config.yaml
model: "masked image model"
bias: "all"
parallel_block: false
drop_path: 0.1
experts_per_token: 2
conv_stem: true
positions: "conv"
lr_schedule: "linear"
adamw_weight_decay_other_params: 0.01
Rows from block 2 of a small masked image model, named by matrix and row number. Rows with one number belong to one neuron. Each number is 200 + 40 x the weight over its row's rms, rounded and kept within 0 to 999. All counts start at 0.
After each neuron's rows are labels from the 100 images, of 14848, where the neuron reaches its highest value: "top examples" is what is common among them; "place" is the part of the image that holds the peak. Only what is clearly more common there than usual is listed. The data: single printed letters, digits and signs in grey, bent and noisy. In brackets: how many of the 100, against the usual share in percent.
# fc1: MLP up (model.blocks.2.mlp.fc1.weight, 512x128), inputs 0-127
# fc2: MLP down (model.blocks.2.mlp.fc2.weight, 128x512, transposed), outputs 0-127

fc1.72,195,120,223,228,282,289,189,228,231,168,232,232,183,261,166,173,295,166,255,204,162,254,208,181,241,131,262,190,191,222,223,240,200,124,233,184,190,178,196,171,161,170,160,126,284,222,282,207,187,196,223,141,155,186,221,174,174,179,204,225,200,169,187,184,203,243,255,189,225,238,199,167,167,253,242,167,163,233,137,121,203,220,222,165,136,207,196,174,238,194,200,222,217,209,148,207,258,278,252,186,167,176,183,186,218,211,253,182,235,209,188,205,244,256,181,281,225,280,225,230,121,132,155,144,206,172,221,182
fc2.72,166,213,195,168,178,125,129,216,209,222,119,243,196,188,240,201,185,223,176,178,184,171,271,224,195,222,217,132,197,176,256,219,270,161,206,169,264,217,244,191,181,190,109,194,226,222,188,211,160,185,200,138,238,276,222,157,167,175,212,124,187,147,227,151,264,213,277,233,174,217,171,156,255,188,177,237,220,221,215,230,151,215,162,147,206,254,186,257,241,199,177,267,225,184,248,133,231,183,241,161,183,151,152,281,172,181,149,217,157,252,145,249,208,195,176,227,132,209,243,255,250,90,205,231,200,244,223,218
top examples: capital (80 vs 35.6); the character W (36 vs 1.3)
place: centre (76 vs 25)

fc1.161,209,125,164,262,223,223,223,231,160,204,245,159,287,204,209,215,177,182,322,194,237,241,245,212,189,144,235,199,232,232,218,180,110,228,185,235,155,198,168,188,170,255,143,198,244,198,146,197,221,192,202,195,181,285,158,190,160,204,132,140,198,150,266,225,217,223,269,171,233,259,178,199,247,131,199,174,184,194,170,159,172,237,201,147,307,195,228,205,293,205,211,143,193,161,238,239,216,171,166,205,177,149,162,148,173,223,196,201,264,188,207,168,198,136,132,211,169,214,192,231,183,204,232,195,225,118,257,248
fc2.161,203,205,240,136,126,264,235,211,232,185,291,235,191,158,194,188,157,202,174,231,205,145,169,147,256,218,294,191,162,245,222,100,231,196,205,187,231,211,214,180,188,240,145,251,260,182,172,160,235,215,160,162,227,225,184,212,203,200,235,157,161,198,172,181,183,198,186,257,193,271,143,177,172,186,288,209,228,162,285,239,227,168,229,221,135,269,155,198,258,146,198,200,207,115,191,108,138,148,252,190,213,183,250,254,214,211,207,257,186,176,225,253,245,177,199,248,219,226,212,192,174,235,199,118,173,192,192,144
top examples: capital (61 vs 35.6)
place: centre (86 vs 25)

fc1.454,170,266,243,173,149,218,199,229,150,138,261,127,202,182,174,317,184,261,245,234,175,177,193,248,182,299,218,107,112,149,166,211,184,160,241,172,163,224,189,206,144,173,216,220,213,209,182,189,157,207,191,231,194,194,285,196,126,167,224,239,150,137,197,153,251,245,178,225,201,227,271,241,236,191,203,221,186,234,158,189,220,191,217,249,240,219,232,157,192,224,211,166,136,208,172,171,203,151,158,147,233,231,192,198,258,164,211,237,234,249,211,202,140,184,201,208,143,203,151,250,195,105,198,219,191,110,200,209
fc2.454,158,184,192,162,234,160,219,170,195,264,176,216,190,230,208,183,186,124,204,178,195,143,231,179,229,137,211,177,224,251,198,230,185,128,210,181,161,190,269,313,231,200,288,189,235,204,219,239,189,256,229,123,235,150,194,147,233,177,199,179,258,218,182,217,294,129,188,196,238,192,232,221,181,254,215,194,247,141,213,148,155,178,210,151,204,182,136,180,260,174,241,213,253,187,162,249,239,318,209,183,235,244,145,207,226,184,177,232,180,139,166,197,202,180,133,265,191,226,210,199,233,246,179,181,241,92,174,177
top examples: dark on light (99 vs 39.8)
place: centre (100 vs 25)

fc1.88,165,190,220,234,173,187,226,160,170,232,236,316,172,248,190,207,222,213,217,179,160,162,155,120,205,252,194,134,247,206,158,199,189,208,169,164,259,297,184,199,152,210,195,254,174,213,227,139,204,159,226,155,240,175,255,241,194,213,160,233,111,207,188,159,158,203,225,242,297,229,249,120,170,205,281,272,239,171,260,219,214,185,179,259,279,233,268,169,141,140,197,140,199,194,164,183,261,217,191,161,238,195,241,238,134,222,183,192,184,175,205,200,233,239,221,235,234,168,217,211,135,192,157,215,234,206,171,240
fc2.88,218,216,154,162,156,225,253,211,232,182,224,184,159,218,271,227,184,107,90,175,224,181,189,223,211,229,192,252,117,322,257,245,291,156,263,229,188,207,206,245,211,242,188,173,154,199,230,154,270,233,203,211,161,191,204,164,175,256,207,208,270,218,258,156,190,179,230,140,248,140,141,167,148,223,144,227,216,222,168,191,223,195,235,197,177,218,131,191,221,138,252,218,136,165,114,212,183,164,191,179,145,246,199,228,233,186,214,208,205,220,191,257,186,202,150,210,206,203,182,140,245,225,229,208,154,181,147,158
top examples: capital (70 vs 35.6)
place: middle left (97 vs 12.5)

fc1.181,234,150,148,225,210,243,203,196,207,233,201,240,180,140,266,299,192,203,220,203,239,180,173,157,176,156,243,244,241,249,186,167,293,209,211,210,243,249,257,182,193,206,213,197,292,167,222,153,213,275,214,205,185,162,259,184,198,268,216,231,156,161,162,222,213,209,119,174,170,200,231,191,184,240,217,185,206,99,200,114,217,195,190,200,184,275,250,155,187,247,243,197,209,238,199,138,237,145,241,216,208,158,236,237,242,157,206,212,257,282,196,140,207,222,221,273,272,273,166,246,223,215,151,219,150,202,180,159
fc2.181,237,190,252,162,216,139,194,150,255,207,167,231,241,256,195,143,214,227,195,238,258,230,213,223,178,214,245,213,146,149,152,167,177,161,197,149,193,200,147,253,180,159,166,133,217,164,174,181,140,165,173,125,246,253,177,244,160,151,144,178,175,251,197,207,156,193,219,240,189,142,257,176,231,187,167,253,230,280,230,238,169,222,222,177,189,210,182,160,198,147,181,177,258,225,241,231,285,199,138,155,203,183,122,96,255,231,255,257,246,152,264,180,259,201,227,161,153,213,172,208,134,194,208,151,228,255,203,212
top examples: capital (67 vs 35.6)
place: centre (92 vs 25)

fc1.496,250,194,203,203,249,289,171,172,284,172,163,175,171,146,157,181,221,216,239,167,204,212,220,219,176,217,148,234,192,182,125,158,264,201,161,260,175,205,82,121,238,203,271,255,191,166,231,149,159,124,271,108,245,224,212,250,273,180,201,223,243,213,183,190,177,149,178,262,206,162,186,222,190,177,153,230,158,174,181,209,147,192,162,197,175,206,203,241,235,214,242,190,163,168,147,273,212,199,216,221,148,215,193,210,205,231,225,168,194,216,151,195,242,203,209,130,216,216,212,179,214,213,216,193,129,237,321,146
fc2.496,156,201,192,199,213,144,219,211,215,129,250,168,243,247,248,169,124,264,212,261,157,180,196,195,205,199,206,149,241,164,244,225,207,211,269,169,249,142,238,288,259,252,175,204,154,248,184,232,144,209,45,219,225,229,196,122,181,207,244,275,191,172,180,205,135,241,227,293,245,190,184,198,204,217,244,182,178,171,200,217,257,209,163,287,172,259,226,231,254,195,217,186,149,199,200,238,219,235,182,202,165,190,202,135,236,182,260,207,210,220,184,203,180,202,212,200,182,189,152,228,197,209,164,147,206,140,115,225
top examples: dark on light (100 vs 39.8); digit (31 vs 13.4)
place: top centre (97 vs 12.5)

fc1.238,181,212,143,173,142,201,236,148,196,303,187,193,191,93,268,157,195,154,183,262,231,247,185,208,148,197,211,131,165,187,135,211,172,223,274,206,254,197,225,180,173,134,267,215,161,183,130,215,214,106,244,182,223,211,226,171,286,203,246,194,216,172,154,135,205,162,191,250,225,218,224,251,215,256,221,202,266,204,161,200,227,149,136,144,225,243,213,170,141,171,267,231,251,191,167,240,254,152,179,191,211,217,250,197,240,186,175,232,235,215,252,150,160,174,260,202,140,186,187,219,224,182,235,220,144,205,176,168
fc2.238,154,165,222,241,214,279,205,232,225,186,208,188,233,208,94,199,258,233,250,155,167,218,304,172,278,251,175,176,274,158,168,133,207,142,189,214,241,223,256,175,231,233,139,225,203,152,238,211,213,194,235,212,227,191,234,218,115,182,218,226,166,221,186,278,146,128,164,157,199,215,181,91,222,213,220,239,188,209,229,219,131,213,177,218,180,233,175,179,205,204,156,160,208,240,263,203,132,238,181,316,255,162,160,227,217,218,178,156,160,233,196,192,220,146,168,203,173,180,246,188,135,195,227,201,201,151,182,220
top examples: dark on light (82 vs 39.8)
place: centre (74 vs 25)

fc1.60,179,146,176,236,159,151,197,242,242,253,207,184,170,255,229,182,276,257,148,211,220,254,201,257,183,185,190,107,249,174,122,220,229,258,214,167,223,209,216,260,177,113,183,210,253,179,167,144,168,213,240,199,199,202,190,209,205,215,213,134,213,162,188,228,205,167,136,146,260,184,216,204,171,173,231,209,233,209,161,281,214,196,213,232,341,175,249,194,222,145,198,229,169,143,197,170,229,219,149,141,267,206,213,129,270,185,185,186,218,215,255,263,215,215,240,173,240,238,222,212,196,166,245,141,147,127,228,202
fc2.60,208,187,196,234,238,174,169,232,225,151,189,200,217,274,239,208,233,187,215,263,181,208,147,200,219,189,129,243,203,228,209,183,193,186,208,204,116,225,155,160,295,182,154,176,164,205,241,166,267,198,191,278,188,181,170,153,245,242,190,250,228,180,262,247,220,177,260,233,182,188,297,168,235,260,248,134,201,196,181,112,201,226,246,129,137,184,135,195,182,243,153,187,100,244,190,198,122,257,264,236,188,196,203,275,176,187,194,217,175,217,133,194,150,260,170,219,128,179,188,204,183,190,197,200,201,274,179,205
top examples: capital (73 vs 35.6)
place: middle right (48 vs 12.5)

fc1.393,114,231,286,165,147,235,237,197,228,218,246,211,255,148,173,194,166,197,199,171,172,219,224,209,161,188,201,168,172,152,184,189,153,173,183,261,263,196,162,215,216,211,201,216,181,174,299,211,177,141,177,235,194,165,236,194,184,186,185,191,221,132,171,176,133,184,223,190,227,188,228,149,245,155,251,288,234,186,179,260,254,309,149,167,196,244,211,269,139,209,215,158,139,219,188,131,245,151,251,246,197,264,204,249,206,198,168,203,154,241,221,236,174,194,185,161,229,237,228,270,187,94,254,254,163,202,193,244
fc2.393,159,168,137,246,158,143,166,195,248,168,182,162,154,191,145,224,201,158,180,161,185,242,221,250,164,183,219,192,221,174,252,168,335,140,152,234,232,194,156,221,172,156,247,226,192,163,224,219,217,177,220,182,219,146,271,191,209,214,201,231,144,221,219,207,252,230,176,169,187,209,183,224,218,143,144,169,207,177,192,174,176,186,239,150,264,137,227,227,222,199,114,165,99,218,192,192,257,274,185,267,96,244,204,133,230,263,113,217,297,153,202,175,169,223,214,166,181,194,197,179,214,165,198,178,198,229,190,187
top examples: dark on light (95 vs 39.8)
place: centre (88 vs 25)

fc1.186,192,152,221,227,213,227,229,141,270,252,208,236,167,214,192,131,182,103,246,156,230,206,296,200,193,143,204,231,146,214,193,207,247,115,174,208,211,162,200,201,231,159,220,140,180,163,120,199,187,265,162,175,180,179,283,219,200,162,183,223,184,225,231,220,162,194,288,174,231,194,251,190,171,237,199,239,185,221,226,199,173,129,209,273,213,261,130,189,241,159,259,220,209,224,125,158,148,117,182,171,211,190,228,221,205,230,197,182,156,155,168,295,256,185,235,205,162,227,248,194,222,206,268,246,212,174,135,223
fc2.186,174,181,251,192,253,168,187,168,201,205,188,205,178,284,198,158,252,205,217,241,178,249,152,205,204,138,252,186,252,151,173,160,166,261,209,202,248,187,214,166,281,100,141,228,172,275,243,254,215,173,176,160,187,163,222,217,246,233,208,251,206,198,209,229,177,140,183,232,204,204,125,192,320,101,210,216,215,211,177,151,174,204,193,225,148,229,190,227,187,281,217,171,226,251,184,215,152,148,185,231,201,214,235,208,197,140,177,131,177,223,166,151,208,198,260,177,197,221,108,100,191,242,249,197,180,155,160,186
top examples: capital (63 vs 35.6)
place: centre (98 vs 25)

fc1.6,197,155,263,161,157,236,211,178,172,263,192,213,249,130,179,207,186,246,196,228,199,280,179,188,181,189,266,208,196,188,155,231,178,168,240,252,187,141,168,211,230,182,233,169,269,134,219,97,144,218,201,116,180,204,170,217,119,228,200,206,230,181,210,238,248,185,172,207,184,226,172,179,222,142,215,212,280,247,205,210,286,141,130,193,200,142,179,213,246,192,232,191,177,182,166,241,162,204,142,231,209,138,140,280,224,244,165,208,215,258,158,227,231,180,200,116,220,207,240,225,203,164,254,278,132,153,154,170
fc2.6,263,269,203,177,174,217,230,141,174,249,280,174,179,292,199,185,190,217,152,207,175,212,263,228,175,181,186,240,258,200,193,220,246,218,193,243,209,290,190,159,230,193,160,199,124,215,216,282,218,160,204,216,213,135,195,227,233,235,187,199,109,263,152,180,86,184,152,194,145,209,192,247,182,226,181,180,244,144,186,195,138,189,208,215,156,268,258,150,213,264,199,174,227,146,197,160,211,246,221,287,174,174,170,129,246,213,222,184,202,160,255,230,238,170,254,229,169,189,212,260,273,168,184,239,207,221,235,192
top examples: dark on light (92 vs 39.8)
place: middle right (71 vs 12.5)